Rows from block 3 of the fusion encoder, named by matrix and row number. Rows with one number belong to one attention dimension. Each number is 500 + 50 x the weight over the matrix's rms, rounded and kept within 0 to 999. All counts start at 0. Numbers have three digits each.
# v: cross-attention value (fusion_encoder.blocks.3.cross_attn.v.weight, 256x96), inputs 0-95
# proj: cross-attention output (fusion_encoder.blocks.3.cross_attn.proj.weight, 256x256, transposed), outputs 0-127
v.176:392501500568558461521497418454571483474441593448515511501523537458533491391470622398490606570431599436491594523594540478556531465475440437476509452512553588519546459560583464539439515443574571490487438410472443464517539541476467552515566509453512398387474366531521442513522470542502466424
proj.176:482504531437500523550513534547557488536439427527523499515456428506525571445509463497470455487565486515505551438433449542516507427516565440491505564460531479528504493489576491515565510551458477541402569506455485483419431465513486523494558533546549516486535503457532544549521506543462536530404530564512530490454535539449526494459547415510407481545487469513450508488535453454570445508462
v.177:500529461454449587512466488451428484457456504521438527419550500522486536540513441484518441492473484455559474475441417515515477537536563480452586556477540460449522487549471444472497529484450519444557513477541515466488526539540540442549482556510480596566479549529497453418559551450460565500
proj.177:501506559478554539516488491446461478484479524475468531507521548486531539521527505470464577572493516432563459506511523486499471560574416589456493513476474523494471471507442432366439565477540489459543497488497513505487475584473455528462505453476444540526492493464480522512484444503545450458561468505464504414565503458528546552515476583513477460537498499492489554498483447495453490543389
v.178:499505450505539411456460470517573481504477534493577519478493530509501506448412582391519546467528547467454574528498533495524505544568444484520509512486558584530554518566573528489471497495551441496487439430450480541475520559566399530502546541404455374505493420491448443526497462565443540509
proj.178:526537486480406488514536497550528516538488455503540462485420502518514513450485521485526448506467526525478542517451400550523530434543502478478456514462452492576523401578544541501560513565445532488403501468497539534464428464522440542499571565446605510412554502495520481520590549472472470460414552522498532489487492507514519409526463483454416540539480491572436529542462416456446511536520
v.179:438540521510537422489514517465506494481532607517469481598582511484541542497458505350559428524587448492510419541580566555567462502492509481523379528484564546559451551466523442601473429461501458574501458389547553454441488445461360492532448555463552291450514422377482529507464544484471418465
proj.179:467586455493457437454502482554664510611551500552589512628491531547570514552413527579418333561512390529426483392533255703553600293456493448455637476492412407477527423534524538668531547576523666659428544474585523506510492435587412570441566426476512609487532445433647610512535557558533697540373409530556531691439543563465377487578603421518490367429539433660453403533387486374413472529649
v.180:560463463453439690576363605627444496598587400517442479400477393475515407556577410712422395517432451513552486449335408492503470491449586499583621545510429419484484500524524494398577583494417457514443491627445504510555476563402718516497463496580534773591462713539564568459515500409447575541
proj.180:454460602497647511534551483467398496402502548559324522434588562466443479418512526444632688499479663341640490583445675282514378701540456626521354458608451752379447555415445452184432524328539341302661437516414435424574537545357540427605428507437362488660425523576310393479388360449517299565713479532443392248598497406579620634524324724454718518498419602247550579425583532647566552475366
v.181:443534548460547507486479500524520541430558476420457505494431569530523489445442487524446514458430535508502511500468642506560519524511497524502444473495525577529481555442470484504460435567529506436507522544488531478437561487557433460487513494453494378429431438565500508493445498542534546519
proj.181:506491536544435509460497469563476460550490522513574501485436531559468479535505468524470476534512478528526499441513477503477491417478480476541490471442446463471462525543539489555495447488476537527508471526458543496452434506492539556520468497507504513504524526494596527527493504553499558470388535484481534535535505562533541484451499445474439469503520497519423551493462524534521502571588
v.182:464543533469517405529557523411512522486425568468500533519493605482467519447394532430528503571473552436450579598522591492500502517556454416505382549469437560481542479484462473563472508546590505472453450433541529443424484541495353501490515529464538396487514372464531435545500520515503429502
proj.182:468548475457438441528542494486579437562535422484630494527438437531589558475518418526441468449534473543513538416421405607485595406466517444495588548433486396511531460509557499687542489612533548557457555504543616485429459438566498526430591505474617514465487437457614510498538518530437605454365516531494550621452526597388503381514591420450399521472547369613435538562441516415528444534614
v.183:574542519484437491480463477558524472465520537539528496535486466459446486463568462495452461460447562522540508439547462496552555486450556533460587484565542537509508553465495562428547569511469489546454450476505529484492462575441601456539515521524506541488518585502472581477511530543562535510
proj.183:526479558549507511507476457526447527523513480459526449501531466477452460450518503498496552453497473472458450496461542439541528541484455534516464470463558476530533540515523529448537497527541444486496526466486481470473533566516540466487442483540494440522498511508537435509469477454502403499490467465496460440479514494475511510483417526498544556466483482440471531545489492571469481453495
v.184:480585458522479438486568436536466508482527561511517440527454499505519517522523535446530584472503580482481484575510536464476510557538460500519527429493511537488533453476452497464415546452572516516436480523543454494542458566457487443446563434496505452453512506551452519558565449559531494555
proj.184:520488456522442566476514499515522521515467464519511540452419419481506502513578488523536470522489544505481493572511554548413557541442559521546505546445468489513451482568547506528491435533470495530445484494528537480519492498487564476526506466520529431501545505481491505464583570547427514530484490497534525505494561472540543497484494504513462584462553473556446517507494536481541469558467
v.185:608535490507478523544501475565493486551506469492460534501437486463446527617618473629523519543525538554449444468469385504453526442439592486571516439532429549541571423498487437416434459558442545465458517569540507487542552472515560463535511511532534585608504564567494550466517565403464506603
proj.185:531449475552552501547544526435477512489544460510447571421469531509455515518539511477497550507437515463533486576486611468468531595458496611536469536478470528501487528525520462512520517524514499428544500495436470493470561499478544448517513542447445473561470461494486487462428466476514430544562498452530526426568468481565563573504422556510516567517530456451526542481531530553539499492436
v.186:525530519521554494465451428458481483454529493534546555521448563486530526430464558512504582457541578533505516471490477522484499491528473493519488464506508464488533522442576494528447501453563520503425520459464469492491453569455495455461501509515449522481519537492495544483501529462495547512
proj.186:524470525480514485569487561468464491523519458499444476456486434521498518494525470554536497445470479494511560572488482521453513493497536512525539535490463463541496474484473531514471488453473504441488550494471519480513454503468459533442541457540484430469508503510485487439562509485482535506557559539500517472492503445549512533483456466486522520509457519504502512506489505471488516450446
v.187:511405487532499597565464537574533512500477460603469538399430361420484473506550404619554409513490508555506401414425344507531438431420530491454586542504510501506497460462527533439532530502466474441458551527550531559583484478525561488471475568494492707510589644527526556436547529409487519569
proj.187:534483498559600611431582385469407518432489542494429509500610529372479472504381551373575591516480585349580449625512518367567430514585397601502444386536467629461532518381476435313410561382485444362617431460489387510636527599461490506605475470541350516540392511492348453559360467439586408542672527543426380318633445405609623648575444624478630498576465624387533536397574551558556540451354
v.188:374620486485560406455515408386552486544401593441478574603487525525562451371403585408516596555446520461483641568621692482487520481512464453432457538418480614449575469550587444611492472446550555511509426422496406424459533540593348479545607509480527373387455379493520519626555500682497527414
proj.188:426490473414329426514507532560563438552446477497632486515349463589550526507564436591426468499589440591499496370408425572390574387474593361552532608462537412609478382658503579622592445616416526629384555495509641555391481355600505486448583577472571425441536418474621502412591577542376526517358475511551566631458526614467430349482603410466302487477566451566426445564493449458488412564551
v.189:378559488476470374516600487486501528448401578477478514519490551574570548394393630409513606476504599547523513537540575482566515498547396421524398478519478565455563484458513465499416476499513563519446490468544508513532493507535437503517491547474497325442468360508427446538477447570483489436
proj.189:444522502475398497554494558531555494552476501482526552567422538545550525466562413550455428484548462587470507412515394604427569441500512383495514564484452380598454478503569526659497463613502561618363505553461616545426438461519433511467555445487533453465540517427553481466540512533429584527404526508551515684415495508415431444518579454510349470532516393632466437565507439407434438555565
v.190:498458545429439620484468507562490517599549446571482532467524429491510547536510436574508475529550529477488548370435318514417521521463585599553593478580489521586529458529536529415504503520424561548481509609511581472546539564505556436411491484561556624512461561538454554478506483393502453579
proj.190:513458526547590556470547489413445441466523522447498518421501458485443482465489486521503532531547581444542509574480560461509482610506489638553456499490464568461465516431481518390507482477458424477570523442478386475485558529421547475555473489480508513586428517504391508496510431431537427456559505467439482351517532422560531517484367544486565519475432537459535519508554548542539561478381
v.191:486583491485480427448557441440493557433526525456576478596548599524512502507438591467491489464464473497508554519488506521495503496566428505478457447443446539442516525458498460513461458495516531464494534458487505479447557507495460464550570449437490455483425365429520498539545511589519452447
proj.191:454518514522497475498465482538496465500501502458521531477488496528487515461568497485492372441470392493489468417508492595466523490492538455537561564429472384583481440562515560566521514574476531563483581523491580550397519504501462507511575463522512551516519517531572467485550481542459609510410459532465517662530583487438430473493542387448439487512546451515479523570464507486502470576552
v.192:434442456447486465554500450458536551470514513521492574472431450541491440539444467561502537468416510474565541545403514506455519585539492515540550577434491582457559520541546574419543447461467538488619529457492553397469562487534483525501473494470452501449490526516450469494543554470516521562
proj.192:525497495449438510570448531509468523475450530411583485450516471515456510447588493542450548528496572440507570476416463493498529514483512471549493551431532524502442442485485438476484476540473563475476463434607520531524433475422470571500533564556461471458567516493539473512531486570508438513440447540492546471452498474529467494426547489509393462483525548549491528463555443590574479465480
v.193:502528596480565495521556521560458457542520565426490505471575454486516533471564518508636407484572567528520424523517452519446533387549537511479587455473515438459508394525480434553453504525564498477364530420400447625486419451492528512466532471443568562551496544468550573469549421408485465470
proj.193:555558602523602540412572478551406516541545531544370483565519571522506449529416502473563432486455438504552382525497552556419396446443479594470453488612458608522563547468432548590510527470530457580602491528346481438519561576549470437605411417441433584576402385532426556458431514268401603489433468400450433604500441510551472540481513543576684461520555438407430492509451527429467546563530
v.194:546443467478529462507500478475565522457527504503445450471483467454490538508507540569406566521515519449466556479418567487498491481489506475554445477519534497469465580469560459491489484435538443445597494507561514514507463474540520544565551540480396500482459514488511456498529504463495502456
proj.194:505543446534474490534440468514520526487481531466521449489471460461448577501491544495472560487506538528532497507531446467549547568541553440489494501481533534544544446540524538423534515513440467445485527447521450485488479471506513464454468494524457531461529515463487473579448533502522449481508450473525500457467564485462525500474472454455450513536475557462493492462544536471492534494526
v.195:522467479538503531561466509512453502471429482465461537584558533484499484543465427509411556459506519480559471467474564526461490533479551455508439526438480575505464590527530480454552465521466454459583478508569474443496481509519443489517479495530403462557554474470573553544465479581545490532
proj.195:442445463478452459507469470548482540510525479465485519528463520535517551522480515482433471525544494521496480465533450501535493461455542443501529519447446421437446491557493488451466454458516544493530468471556486509440451519460501564543517552468541523540471563488535449513530536516495452482539515573537558518461497456455535469464495442466430478473471540558501497467476530464509457495503
v.196:457468450436488571462503463548533485523456536516497472529441516534519518477498531549407533523538425491500545512466504428500464541460466545507457591549527576513542501552496454470543460460515500477511465505464542478504479479473444520587542553458414511471485531532559424464429444473464515542
proj.196:451500514550477434469470566490547564433444513459616473446528506538531526479512483527395501506547544480530502496465523525530562573472495509550489554517454450461479469529561513498542464520507467521479529510543532485455457450456507494510467500484484465508510484489474490470525487594529484465522528487531576511503513560529451500528509426523420497455490481491510500484491522497467463518504
v.197:470443438442542530440544473440557518453448477540453524501511546512449507447442466506461561533525493499473485517491521465561460569486459462459526540443499518456481528470557510461485496477496445562576463560541519466503490471570461464492534476503480448540521493466505485467520491451453549530
proj.197:463531509521496505536486538540553485482538452472560469478444460449532486473504521516523477472468545543510547499497541471494537491475542471543476496537455501504453540534492508442487540541490539474458486481495532515545505537469480540472526503488456539506553468527522461488457486472537500476535528483552568463495477538531460508526476518502481492544487459530450549505544497502463456449534
v.198:477489591483505479549545448488475473492524460510538448487483502483474462465502549490485530543516549529500553556468426509469550457470549447465457466556507514453481403446482546547452539565524487493514463480453541532540477471500487503502488547516568543521428548546476475469491443486469489509
proj.198:504465524488521461487515431465525556519520550584434507543487561422539450546470528490492508561493492526527460541557501480466452469464452578527502427492532603515457527437502455462477522515559461476524527561445442469551535564524473475538449455543433549578492483500438536522467507457517482501562443518502465502540399444467527548479483502504607451484463494418469442495527515504464549543472
v.199:522538575523450451561486437453525511545445514511497530499505522525448463544526470494491464480570559536455499493529430489528563473508464534505522511510490547514466437532430531579463552461503454536450468503528542536530543531493453512463557523467535539525468463515472481476489448445465468530
proj.199:534466511522468551522522502519445452470544451476409452489505550449452536522441557470569504552521531524534499535559538525457502529550454521553436517475487529501531495443476464480517487418488466479473478504533463483543547481523511520488469504465528523491483521465475539494471502477520457467495518511496461536499502446551476450545410473540603518545541473440507481528520481460511455507462
v.200:533533424530461531514503471538571538415437467599493497499474501442582429542427490535465554527435500571537540496484539488565544621481511539519440549501507581464566558514489575430570402497459572455547511480627538363529484504526429580522545528471331346450604404469449497486525493525457488587
proj.200:551516490472473453534421537443565470442378435362658497503476499566460596557590491501400517449510517527533529487506557535571524556555470401557593524399470376434482489573536521397480500536449567542427541501615520515473510443460456542496520563539502478454528546498495430525606559665568429511507542596544587463431606507451520479444540461504339546486523514589460559559493465534483454503532
v.201:463501587495534496478445465554536491556476511510550498453541509545546497493508489537518541562478483492528483479499518477533490419552536494492491519569493438536542518428465547570436499490452473524430544444460440523509551510478523521533470541545508524544516481521492488500540472479527455472
proj.201:468533475545513508446511447525479519521461537504448536445525479463477429554455493516455529489490516448521487473471529433479406455545528485523443537557523610564487530498432516520488557445546444468556487547507422428540497480590510478561529501490500500519453532495498507503438455432543490523451476473514462456508459483547530570539530468491523541569467525421549508516560481454567495478509
v.202:541509674507574504473500485450542408456529576412553520468542472544440562468621548491606410560613524470521508554599471591422475461527425501392570428495461447532438478429508418538407504480526534494329468423428502688428520434504582460484558424522695564493491526503490580514467519479466430428
proj.202:478529572488642459378560395521474510527592541639293461492633530433432426573421591428564491526435470594510506466502501419428353427524504593438398468537542592608558608393355542609406492480511421499600486535397438461510531494524540509597463393496437628644464325599464515525440420367416608557466501370446330465509418477534531638584446648566759418527500457382407452525453499469531482569601
v.203:525527505448456472563516489514545486471448490471526542452475543500531430465520489490421489439449517523499502503535560434556439574490519539476471582509475573455508569478457479528563423547477483417592419450458468469536563521484442548533565554558362483499471490467510510471449529492539553553
proj.203:556533440502506448541455468504497471496529452475558538493407525495510527527521468479471536464468550487493594461501505474553491491568556489488546456444507444416492483582507459425519491547487492542410545499497548566469460488490491484435531527544505451463485531515492432538571474532546504473504541490534531533493562469443549403445546438469444456436507512584522532537558495537483507471513
v.204:492566466453459482474508501557506487565459495538453511465511540522509533453556497483466567525519562482458592457488446486547454425544494518477537510484487533468491523457507566550482529458454481506501464484514476454480500488482513513503516549464479490521532528533495506566468479494489536474
proj.204:446438503506485475533536534550500460444491529487472489522551502544449548527556503526486561504505460458469544467544485495512488504481475489510537535532529484480548499549511444472471504510528465443531462534484518491498488463458463457526465535468446530537492469490551517498521457545544527549533542520507524427501540495466452548456547509498476520449464540458478477446528471522532457428482
v.205:535478608520465548563475538553466446521556528450555481464497446454519522438531564492620447538488568504487440551553431556456505375558503484476572458444466493441535370401537511518471496548446523516407514548490531656506448457459572436416553532474677562475388551591478497485524496473476429525
proj.205:537516567460581485473487507580485465532566529598361449547583499511448431515479519453560491480420530552490410504463544444434418453497529512458438522515467576506472566486455535530525528467534468499497500565508536487532500545496448463566503505494449517501440469492484511566484463341469556505430515398470378493500426471521468584542441546472585503556538429449550520430507529490579498518527
v.206:546524379455479509483507474477500522450458460551524513568517472510483422527441410473369517488392465584490466435418599488565499638426517517569376555528532653545503640576481535375607426511513581547637516558582489320478510532511395478614480515519287432579596452535512443549449524607511538524
proj.206:432407395536331478583436635420649495399406399247635508449292457512543616529627442649440505453539487393426612496496548518655700555568545466532569607426555315348479419667673504330543439570376557499322596448661500648477480487365523569418563561563575403426542648420592362524654516709612406503622580643574654511465579501511479449483609386440251562399480649681596615492513493529461407388387
v.207:506445528446481521533474522537481516546452575511509540520554452532511530455448559457555459439534489533499449460541549553569490517569509577416520480495525537471504485478438516562439527487568441548423551510484544527470441477495500550453462516470566563505462526543467580517462507511485509554
proj.207:468553526524461492482555505494499522569505461491426446485477478508522490527449541518560481506459473550500458462519448481491503411495535470444459528464541547560557443491477543574494463525562521541477489547499545522535467540508548494514517490521476491567473487554445569525430529352492508481429494474528486514497526459510478467468474497550540525563552475455423492484520535476517533596515
v.208:561448566502468479438479459485545413470504505434466466455559546440548572494514569447534560434479576432535523447567488573462455410473456541489493456451507537517421439423502514572491575455549517515524503484403561626528518445573490485412525478538512523451422481476472509437559529448500490541
proj.208:554444515445541562453459491462438468561524561553402512550546486441491552551541452442527500481512519569455484504541518497500409537460450465515450453482471595522541455528498521470526463457479529459551541508504456504453531562607452474506493486524462547522492495480446563460524466474463491542503487445493441544481503489518444512501527486537555542513434536464491464461467441435483451468480
v.209:491466397541438550448510554496517473485488541515490494559502479544443560553498449506480568527408540497519559535427458469524537591428496524570439557538540510464566594517498537490575456417555530487495471536586528453510522537524517468520556540436397457461487435551549433515458510516465489506
proj.209:507464466477498517499494579505515540487507512394554486526493507568502551481564439550439532496538510465462580539507439575583565558452567538542530546445493435457517504482534484523560501463419492539472512490476553523518441481521532449483569526476554437432543483442497536424560554600466439442516540550516642547540569547452482469475529483473398538457461507497513455501554520490503532472478
v.210:454478365455507538431538520500554500460529518494500494529422533466544479473443458524483480480436461571508483455428524437547534526451484539566546496522560592516472574472502469398610417440437572552628508484566490359564544536488467499517523529475366504567485533460472444556548501479498493491
proj.210:490477468530468478494488567483518520410456502417553485497429469469559525537549483591460502511586538459492592543449562563493544632496568486552557566493466455489428508531494548487500493477476483494410494457595474484523431436418536497398504548531481466494546601505573440472594499683546390508511563560529606492523573525492514505465481398505469500453513543531558466473541461494443445389484
v.211:470472540562471444481484457460510557444523503524441553463454494490552453512510571512480475535447509483464546497454481507484447457455489452486542541470410547448556453529452484510484524461510479519561528470436551515484462542556518469548493450520550499541454504543491529508462563487493461507
proj.211:502449487546479514461477540491476509542561480503538517443478551531489515492536485505531556447458544479503513479474522495430449526548527477540521463525470490528507465497532454456500530537552494459469456485494518491478486458458455457547558495448490478480463441503472553507429536522474556536523516448489536463521555481461535527529429485520478497503460528456525461477471476540499499448464
v.212:443515593503569512455541533454432424536527518488522505425513496466489472501556554545490462557529485515457502542571447516525506513504478454480505460494507485438489402492438511502483527533499522552452479532533494594461437543554465482518524508544530541513424564530553526553563476445547446441
proj.212:527539560521532494527560508504435527540516568554455504535527477435458433491455534516471513526532484521561421477513500555499504566489463549496447496474496529528536572475478552550487560510540446488490490513403507477500562514550470481557487465497494489539518445474511532472506503467455449474538559468480514485493428437491502513469436505509587518559508411445495495502487520426483561502554
v.213:556535458445555537534553515454471426488476568527568511539464507554453464496545454445540432515564501453540517546521452491502465486512485529446550468465518479437517467528515425464493441552507490505396520433535448578549447544452557541535500521478513547529489471489511525529534451551556461462
proj.213:521565542511443516498546490487450553527536452520446456528490515527494491476464452460508411518513490527568501480473519484513547518488462574519549491532488508496495485516447511542530505516528536547485516478423501522536477528509535530520438497553519571544504470452450547467538468448466568458530531533489501557458485519482438502552545503500477555549473452552424452446445484491485476514547
v.214:454518481483566521493474439536540483458470527477453557492482545539451546470457545512454523554501548538545436547528485463535449514472520453551496460535506465523551444520542504524541470459471445539523532450503461549477468527484537531533524517497566494552542471549477469501533452524543426511
proj.214:507460501460469514494548483528467493469500486467522470511456428538532572553540523548513434510445556474494547471555466557514463465508503479550493504525478470494462472481519458502492542482454536479473511492492458518488469506504529429513460471545484534491502445510526465477469452476456481531506514511454468508477458529524520552545455455473468523542496520556435530473446510516528545545554
v.215:550512617452519491570577511440477443524573480456481406502492495482452509514586568509541508483544553525444448526570509464473501470567448427497523451478532394435497405452444451561489544577515535437372503458472533601501494441479555503475483408527631466445395463486546521479519468500532422539
proj.215:526477485490466490459489426565436499591477505516494541576542488492537443535478529455472475557481504505548419551484457541454549426464447554524510450512484543494519478540501477530442536465510457558536462521469562435558507457487536495515524477457526505522457509486472532438525500493518510495521538428478486543523460474465490567546493488558505433550467508494456487522516522416469455512553
v.216:511524588520422512480448475464523516506556493476467523421463501432487459461548536545487466522557546476454494536565488540520482469575538503406570471434482507492464444525503507511451604484450455498430574477399471565475482539504497433403512548494573522460434510582498503477522510522512535552
proj.216:496480476550554445478512519500435461510517526566471491490510567490497488482472463444531552488463521541495448500468543418455477426522525537495472480474556586545533523480504501506494536477474479451514504542502468456529473493588488472523536441451440484524488494524529475543429513458511482508459524479527396454457454443453466548497430465468501459557482448474554483447474485445524505554512
v.217:534470406453433565493454578472548477469460475563525559461454489503564438491463504476428531444495439489500527461427535546490470513531493497552555476552573502529519601535505573541559444503488548470529533557493485496481525483517453479493448455517471556502555558536503484500487469503435513483
proj.217:476491524503471497535456472486469479449524481465539500480511531564458474509549533530504557459522548524533529462429492453509535500483496480509464483526572497539506541480564490429518451542481520462510470444520470474455452554486527481458496517470485449517469541493506466498487505500472514512484471528540505498535514476528476446495438462509384466505474540456565498535499527542582455522475
v.218:521444473487455551521498512478498518443480473549472474475488515444582475527490424577431483484479456484444544502464509496513486546474482512541502580532580526461566546507506501508512510510536490432484451569489515471537490459502466480491476503461511501463517531559533520564464452531456572544
proj.218:505453543459468408558474541488475533460438489505572514494560498530482528474591450519424573460502462489470490477519459519486521521521475497548497518481547493501511517483481455537466478458536517503487549523513494454468443457455503531467472507451499424497471499460501533483471465493564502465484512530506522484485538489483474542549462533531427484471548483528535489488555486558514531525435
v.219:533440464468464469481528508451466493553463521468493487556537547487449440515451426560393587472441531464517511470442483446501513485472571561497453607429570584491511529512471532489586485532461549514624522557496522454533502470496465457563562504512468526452522504487432472496483513483453537515
proj.219:549507491457450527498412464471490460442459512497546474515426518545542593541564485520447562459528490502548555482463507452560488557479474468467552498469499450468502473512537517471488476539429547446525461462567503572530452488403543545416533537525532424516480525488452522540556509619558462458519554504482544460477527485522556477498493426459453464511521484566527469501583543585501449424447
v.220:491537599478518500455507446511508410558468569476550534464562558522495457459582472525542536540532490509478497490504472573512526449491510443463509446451431494520466400512513441538478542550525499470436515503423551498539517542469543510434542457525618568553479466444543498487483511425559447515
proj.220:503467501465535545438491435477451451578534560563426531568552529501517522490458541492584454500494499556518469457509469466489445462480500596550480500529463499467511492447471473573499547516488444487531484479508521453506471549489512496512520438514464563487447500508487538475439532444503559515480543526537420558506460533481542491559533513488566472483452484434484518553484527446509507580521
v.221:517513529534476509565462456450530475437556567452472548472580492509492484473580549548545455543586563461529449525603521486518563427574539462396470458468472507508448517499474481554413574469471479564403466435448485584479535496435543427479447492486587548498444543465556609447486549533583427526
proj.221:548562482526523485529475501566508505553577467543412515515536454515538443477480511463520450520453453553491507530542519528518494445503521567547463467535516517530545523448516458578513512524489459522501462467465493445560543491526455446552460526472434533500461444496542485440523514412505502451433494499514406500550429543517465469486464512537532459493449541489505455486500505456456543513500
v.222:442538300500478480441537510433544621398437420613504524517518490505576502506319415450405535458428513511498537535392523373487571623458479462535420592446494662531519586579522546501632406474451481433693478477615510309471490490553428515570452500472345369566536428506520477513527462538446560556
proj.222:432476390486410430506368628444656551425403456343687482454336434551501643529551472614377525435598550499469593463527489497667643618534509336468535577462517325415519448637653473335544446556390645498427474434753467573482521499371544501438615567554586452355500631448513400501599499748676463507518507639461647472462574594502492381495527344421383508380469583608531503527520461510471439379444
v.223:509530300541399542534450509446479559422447531569409522497481520463590470549358499463329549555388446496485528464481578459507472614475477499594486606502553591529545586578599542495598440423511533490581399496542505329457466534445433496599525526537333380497619439457433434494438468561526543510
proj.223:453415453469414391599403629483615541387339463377773540476421447528506591528563453555378548414626488475472561410459512484543568617530497353574534507427496313474522397626565430418569430549480645492396502473711469584470481517440504611416632625476617449453611618426525382496543518736577400533576499617556667490436646583456504379442601367472272505421509586644599518559538435516543503403477
v.224:541504594544583447435469427490504456575475468501533448526481462464508545479583493506663426481528595504443464554494438498430445423566456540511600383513392385529506375428516541593368627504478487470394517548455515680454548420493500481469455485506731559549503527513497503436572504396504455547
proj.224:494514553509635473425548473520502454480533487543466536535620546479512475499438535432549560530517486460532419565511550439395380493499474524540458507485490656510557563462491465568452525441567411455598515556488494469486467527518496461562473511519451576542477452556530485489445465340492511465528431440489351489545474493471498565553447585476606491552505488400475460434462537469561508572459
v.225:544470435429484480503492495523531520487437460494500528525448463464561434467437428475431538512410486500575561470421563408540478598450502521559470522547510516575488540576493524486589466466479538447516520558582440453559471537541513553573536536562390438547478455471521444546473539580449497536
proj.225:529485504443411459477435481496555481437489502381528481473421429487557487501554497521432545537501468465510505525496489543519550609505567514543528540489538469483535522559488483481536459470449505544401525446500495546513532434418489551455465518546593481432503575446514510525506523659473418518502466491530566490527545481515536506532581407454434584477483545516562552492559510575452487461512
v.226:470443509542471562516453450447499491554501480515440463535538481521485554475504449538550457511461525444462536450524496553565448471496476561509465516520480447470497535472504531475463463449521506529498564447561498526561460460468559543503517500525439574442513515496519548449475543531440560462
proj.226:487529546540495508538529452476448503536492531499529445563470517548458435492516519463502547478459520550434448494511544465433439476509471513541456534498523479499492536490488530526485528506509524514474504491452467528532512466481438518512503494517500514528556477513473509573449501494471511528508460478499507467506447558547531478527518489557514459551490452453527504462455533482494489477501
v.227:463548533490499465467456521489473509555500480497537439518501495504460549544474515486464429505568507470510455461560463560455455543484533560424476478526446536523470462523484532491485555488478531491460493493453512522537491502484559512493476526554550522466443487443531471502514470422564474476
proj.227:463459534544464538486522441507474508506499480565449529549495441453469501450482454496558541469476528477573445533510532503467541473456511603468479463476493583468446565462446526529454501489486443535520503547510492489546488487558464443482463538492481527557495432451474537451457500446427523498565502488467509467483472501508449519557523525535574490488463533519549515442509558445472477506474
v.228:503521628462567547561490510448512484537518544525561429460587520509503460526554505457590417438559539464460460522553428487433523425509510559456482428515464395495446421473446440614377556540480447556411586456386472551477490549510495546440488525508612592495445559537471555466513435427559456480
proj.228:476568505548560511402525416547437476505623564622300500542578604469511437478411487437630513568429421530511375497545557490474446393507517591452496473595527584539533521394385510614484543398521438500532417562413455384559571482530514515523384468479390570575469378569445584449406433281434625478445460375515388561494436466601534582546496554557689465529522469410521508454435577409456576540560
v.229:508510555508483482539473500553431539482523508479543489508480552465485527482546490554521504512569470520427483559470501505431539414472538561529538420569531506468530498426472498543447515583551552449400500519446462561544540444479539515477551546516594543548444494508493573470483517537490531473
proj.229:461541541490558448524481468528455473501552533583468510534544501440518443480522547454492466510469465450476480518551515444478499468450528535525487489481526511487554547466477547581484455523525503559480507505477479500506483517468497440501518503503415481494504409506485567509487467396528486513482497389508464533494486480466567498556435559524611475535470473493509507491460544489577556545483
v.230:474549556496479444467491443461487462561462461521507516428477493541434488476502541474483496468569481483446436552469474465535495450521521522488448472521542456444438406489488520574417493480487546469499535485500509591444468526447502547497511486546593584474493521541556501549481513525491521445
proj.230:460537527551472469426517503570449500608555553607422539520528527455500490479457500475521486514470504499517392482503461504468495487476467475524446540532518538566559565491421460556474468504559526549554492446464548468509506498539481474536534492494425565481518458542495486490474491375432550523513491488521444587493420464495530554555453494472515443529466416447500506429439492437478508486511
v.231:451483623460538509520553459528454515506501483407535543492559488540480547484565483559549424564495556511492508508575442596475492442469535519480491395563498500499492449510534463508423488529535508504388488453452501612434514542524521542407518545501581507523495527541461532514554495451472496459
proj.231:483550519478548552446537497542518462585537499632327493493495544490511392497493517419573439466467522509487419497552485464477385393435533612496458448571536628475547581498436468548533477468497411487593502532474482448567531529525537487541528420540397533505511436540445546427399462320410557523419460432540395480492498464512507594459460583516711521576513461436440431472499499489476536582551
v.232:484507442444491525535522474445568507466479516486483544443511498451520485482510488507429501534497454518449527549429574536457510585522525443570464584441496572571487524464522540546513482541553545482512500529493536424518458542502468486513509456498474407477575556537492456521470586501479514598
proj.232:505516501494522394477484524465486558539482446504600467485496517558502440468582522471440476525565488447421557449498483463481586513494468360490475551440507474456489501520512472530485523559520500503471506502583517458475464505428502589423561539512539417489556562472501534541496512608550495506497538578565478477435525504468510469489483517494340493504454525517513570503541469496479543517510
v.233:459507419440472557434502504466578547458453535523492524511436445417468516450368450454367602501404433456558532453443526464568453668420587468516532620528537533470493577561572564422622417469454584469647521477568480348522590539536480455580522517461392470466548418549419367507528486484457557523
proj.233:463445527474423517567480541503483506405499449365579465464466501569499573472605485492409574439499486517541585546494547545600597659483501406557479525450448461430483481593571443451490451562514528447483517458602510516506533461387481475477524599455573378472523565431472511485562510691552444441550478607481678513487531471501514473479505402498311600440464513555522541557550504585479443383459
v.234:487455622529422512512430508454485480584528519506485557435514465457443527453596568501528450443475564506457521513490507559536529436556478452454506452504448451485548523521492498575508536531445473511504481563436449534509496532502477470426519551530589597470448545543461508488534522402502449485
proj.234:534465552448493518502495504509387499563553511573457567467563487541463490453518480439560573475502570559496427553533508429440376500503466570538424514504491603608551502483499551481502545471536460508549451490393483459473474522533558518490431493508493484608446444508501553542413492395492458482479455444461478406518472513483545573534485547498543454586536459443546463451550459532558554458424
v.235:439535388474522533457469518465551513442420531550549444574460535519486490551407538542473469504410524524545541480417523501506527539522453424546407554464487500506461558468476512540568407421444518532587478495519536371467550529535536554497507552511438451477473471422458433525481444535498513464
proj.235:530506507472494543467432567475568529479514457489568487456491437550522512458472483522425497550557506489454526465510521554583514497548538511531465488498546413504504521463527470531469550564515500444467478477545542550495510512530514547445517559498500493438503487533526522450525471565509474532482472504562589486484507458480468491532476449464477487456477565578449533481472545523438448464441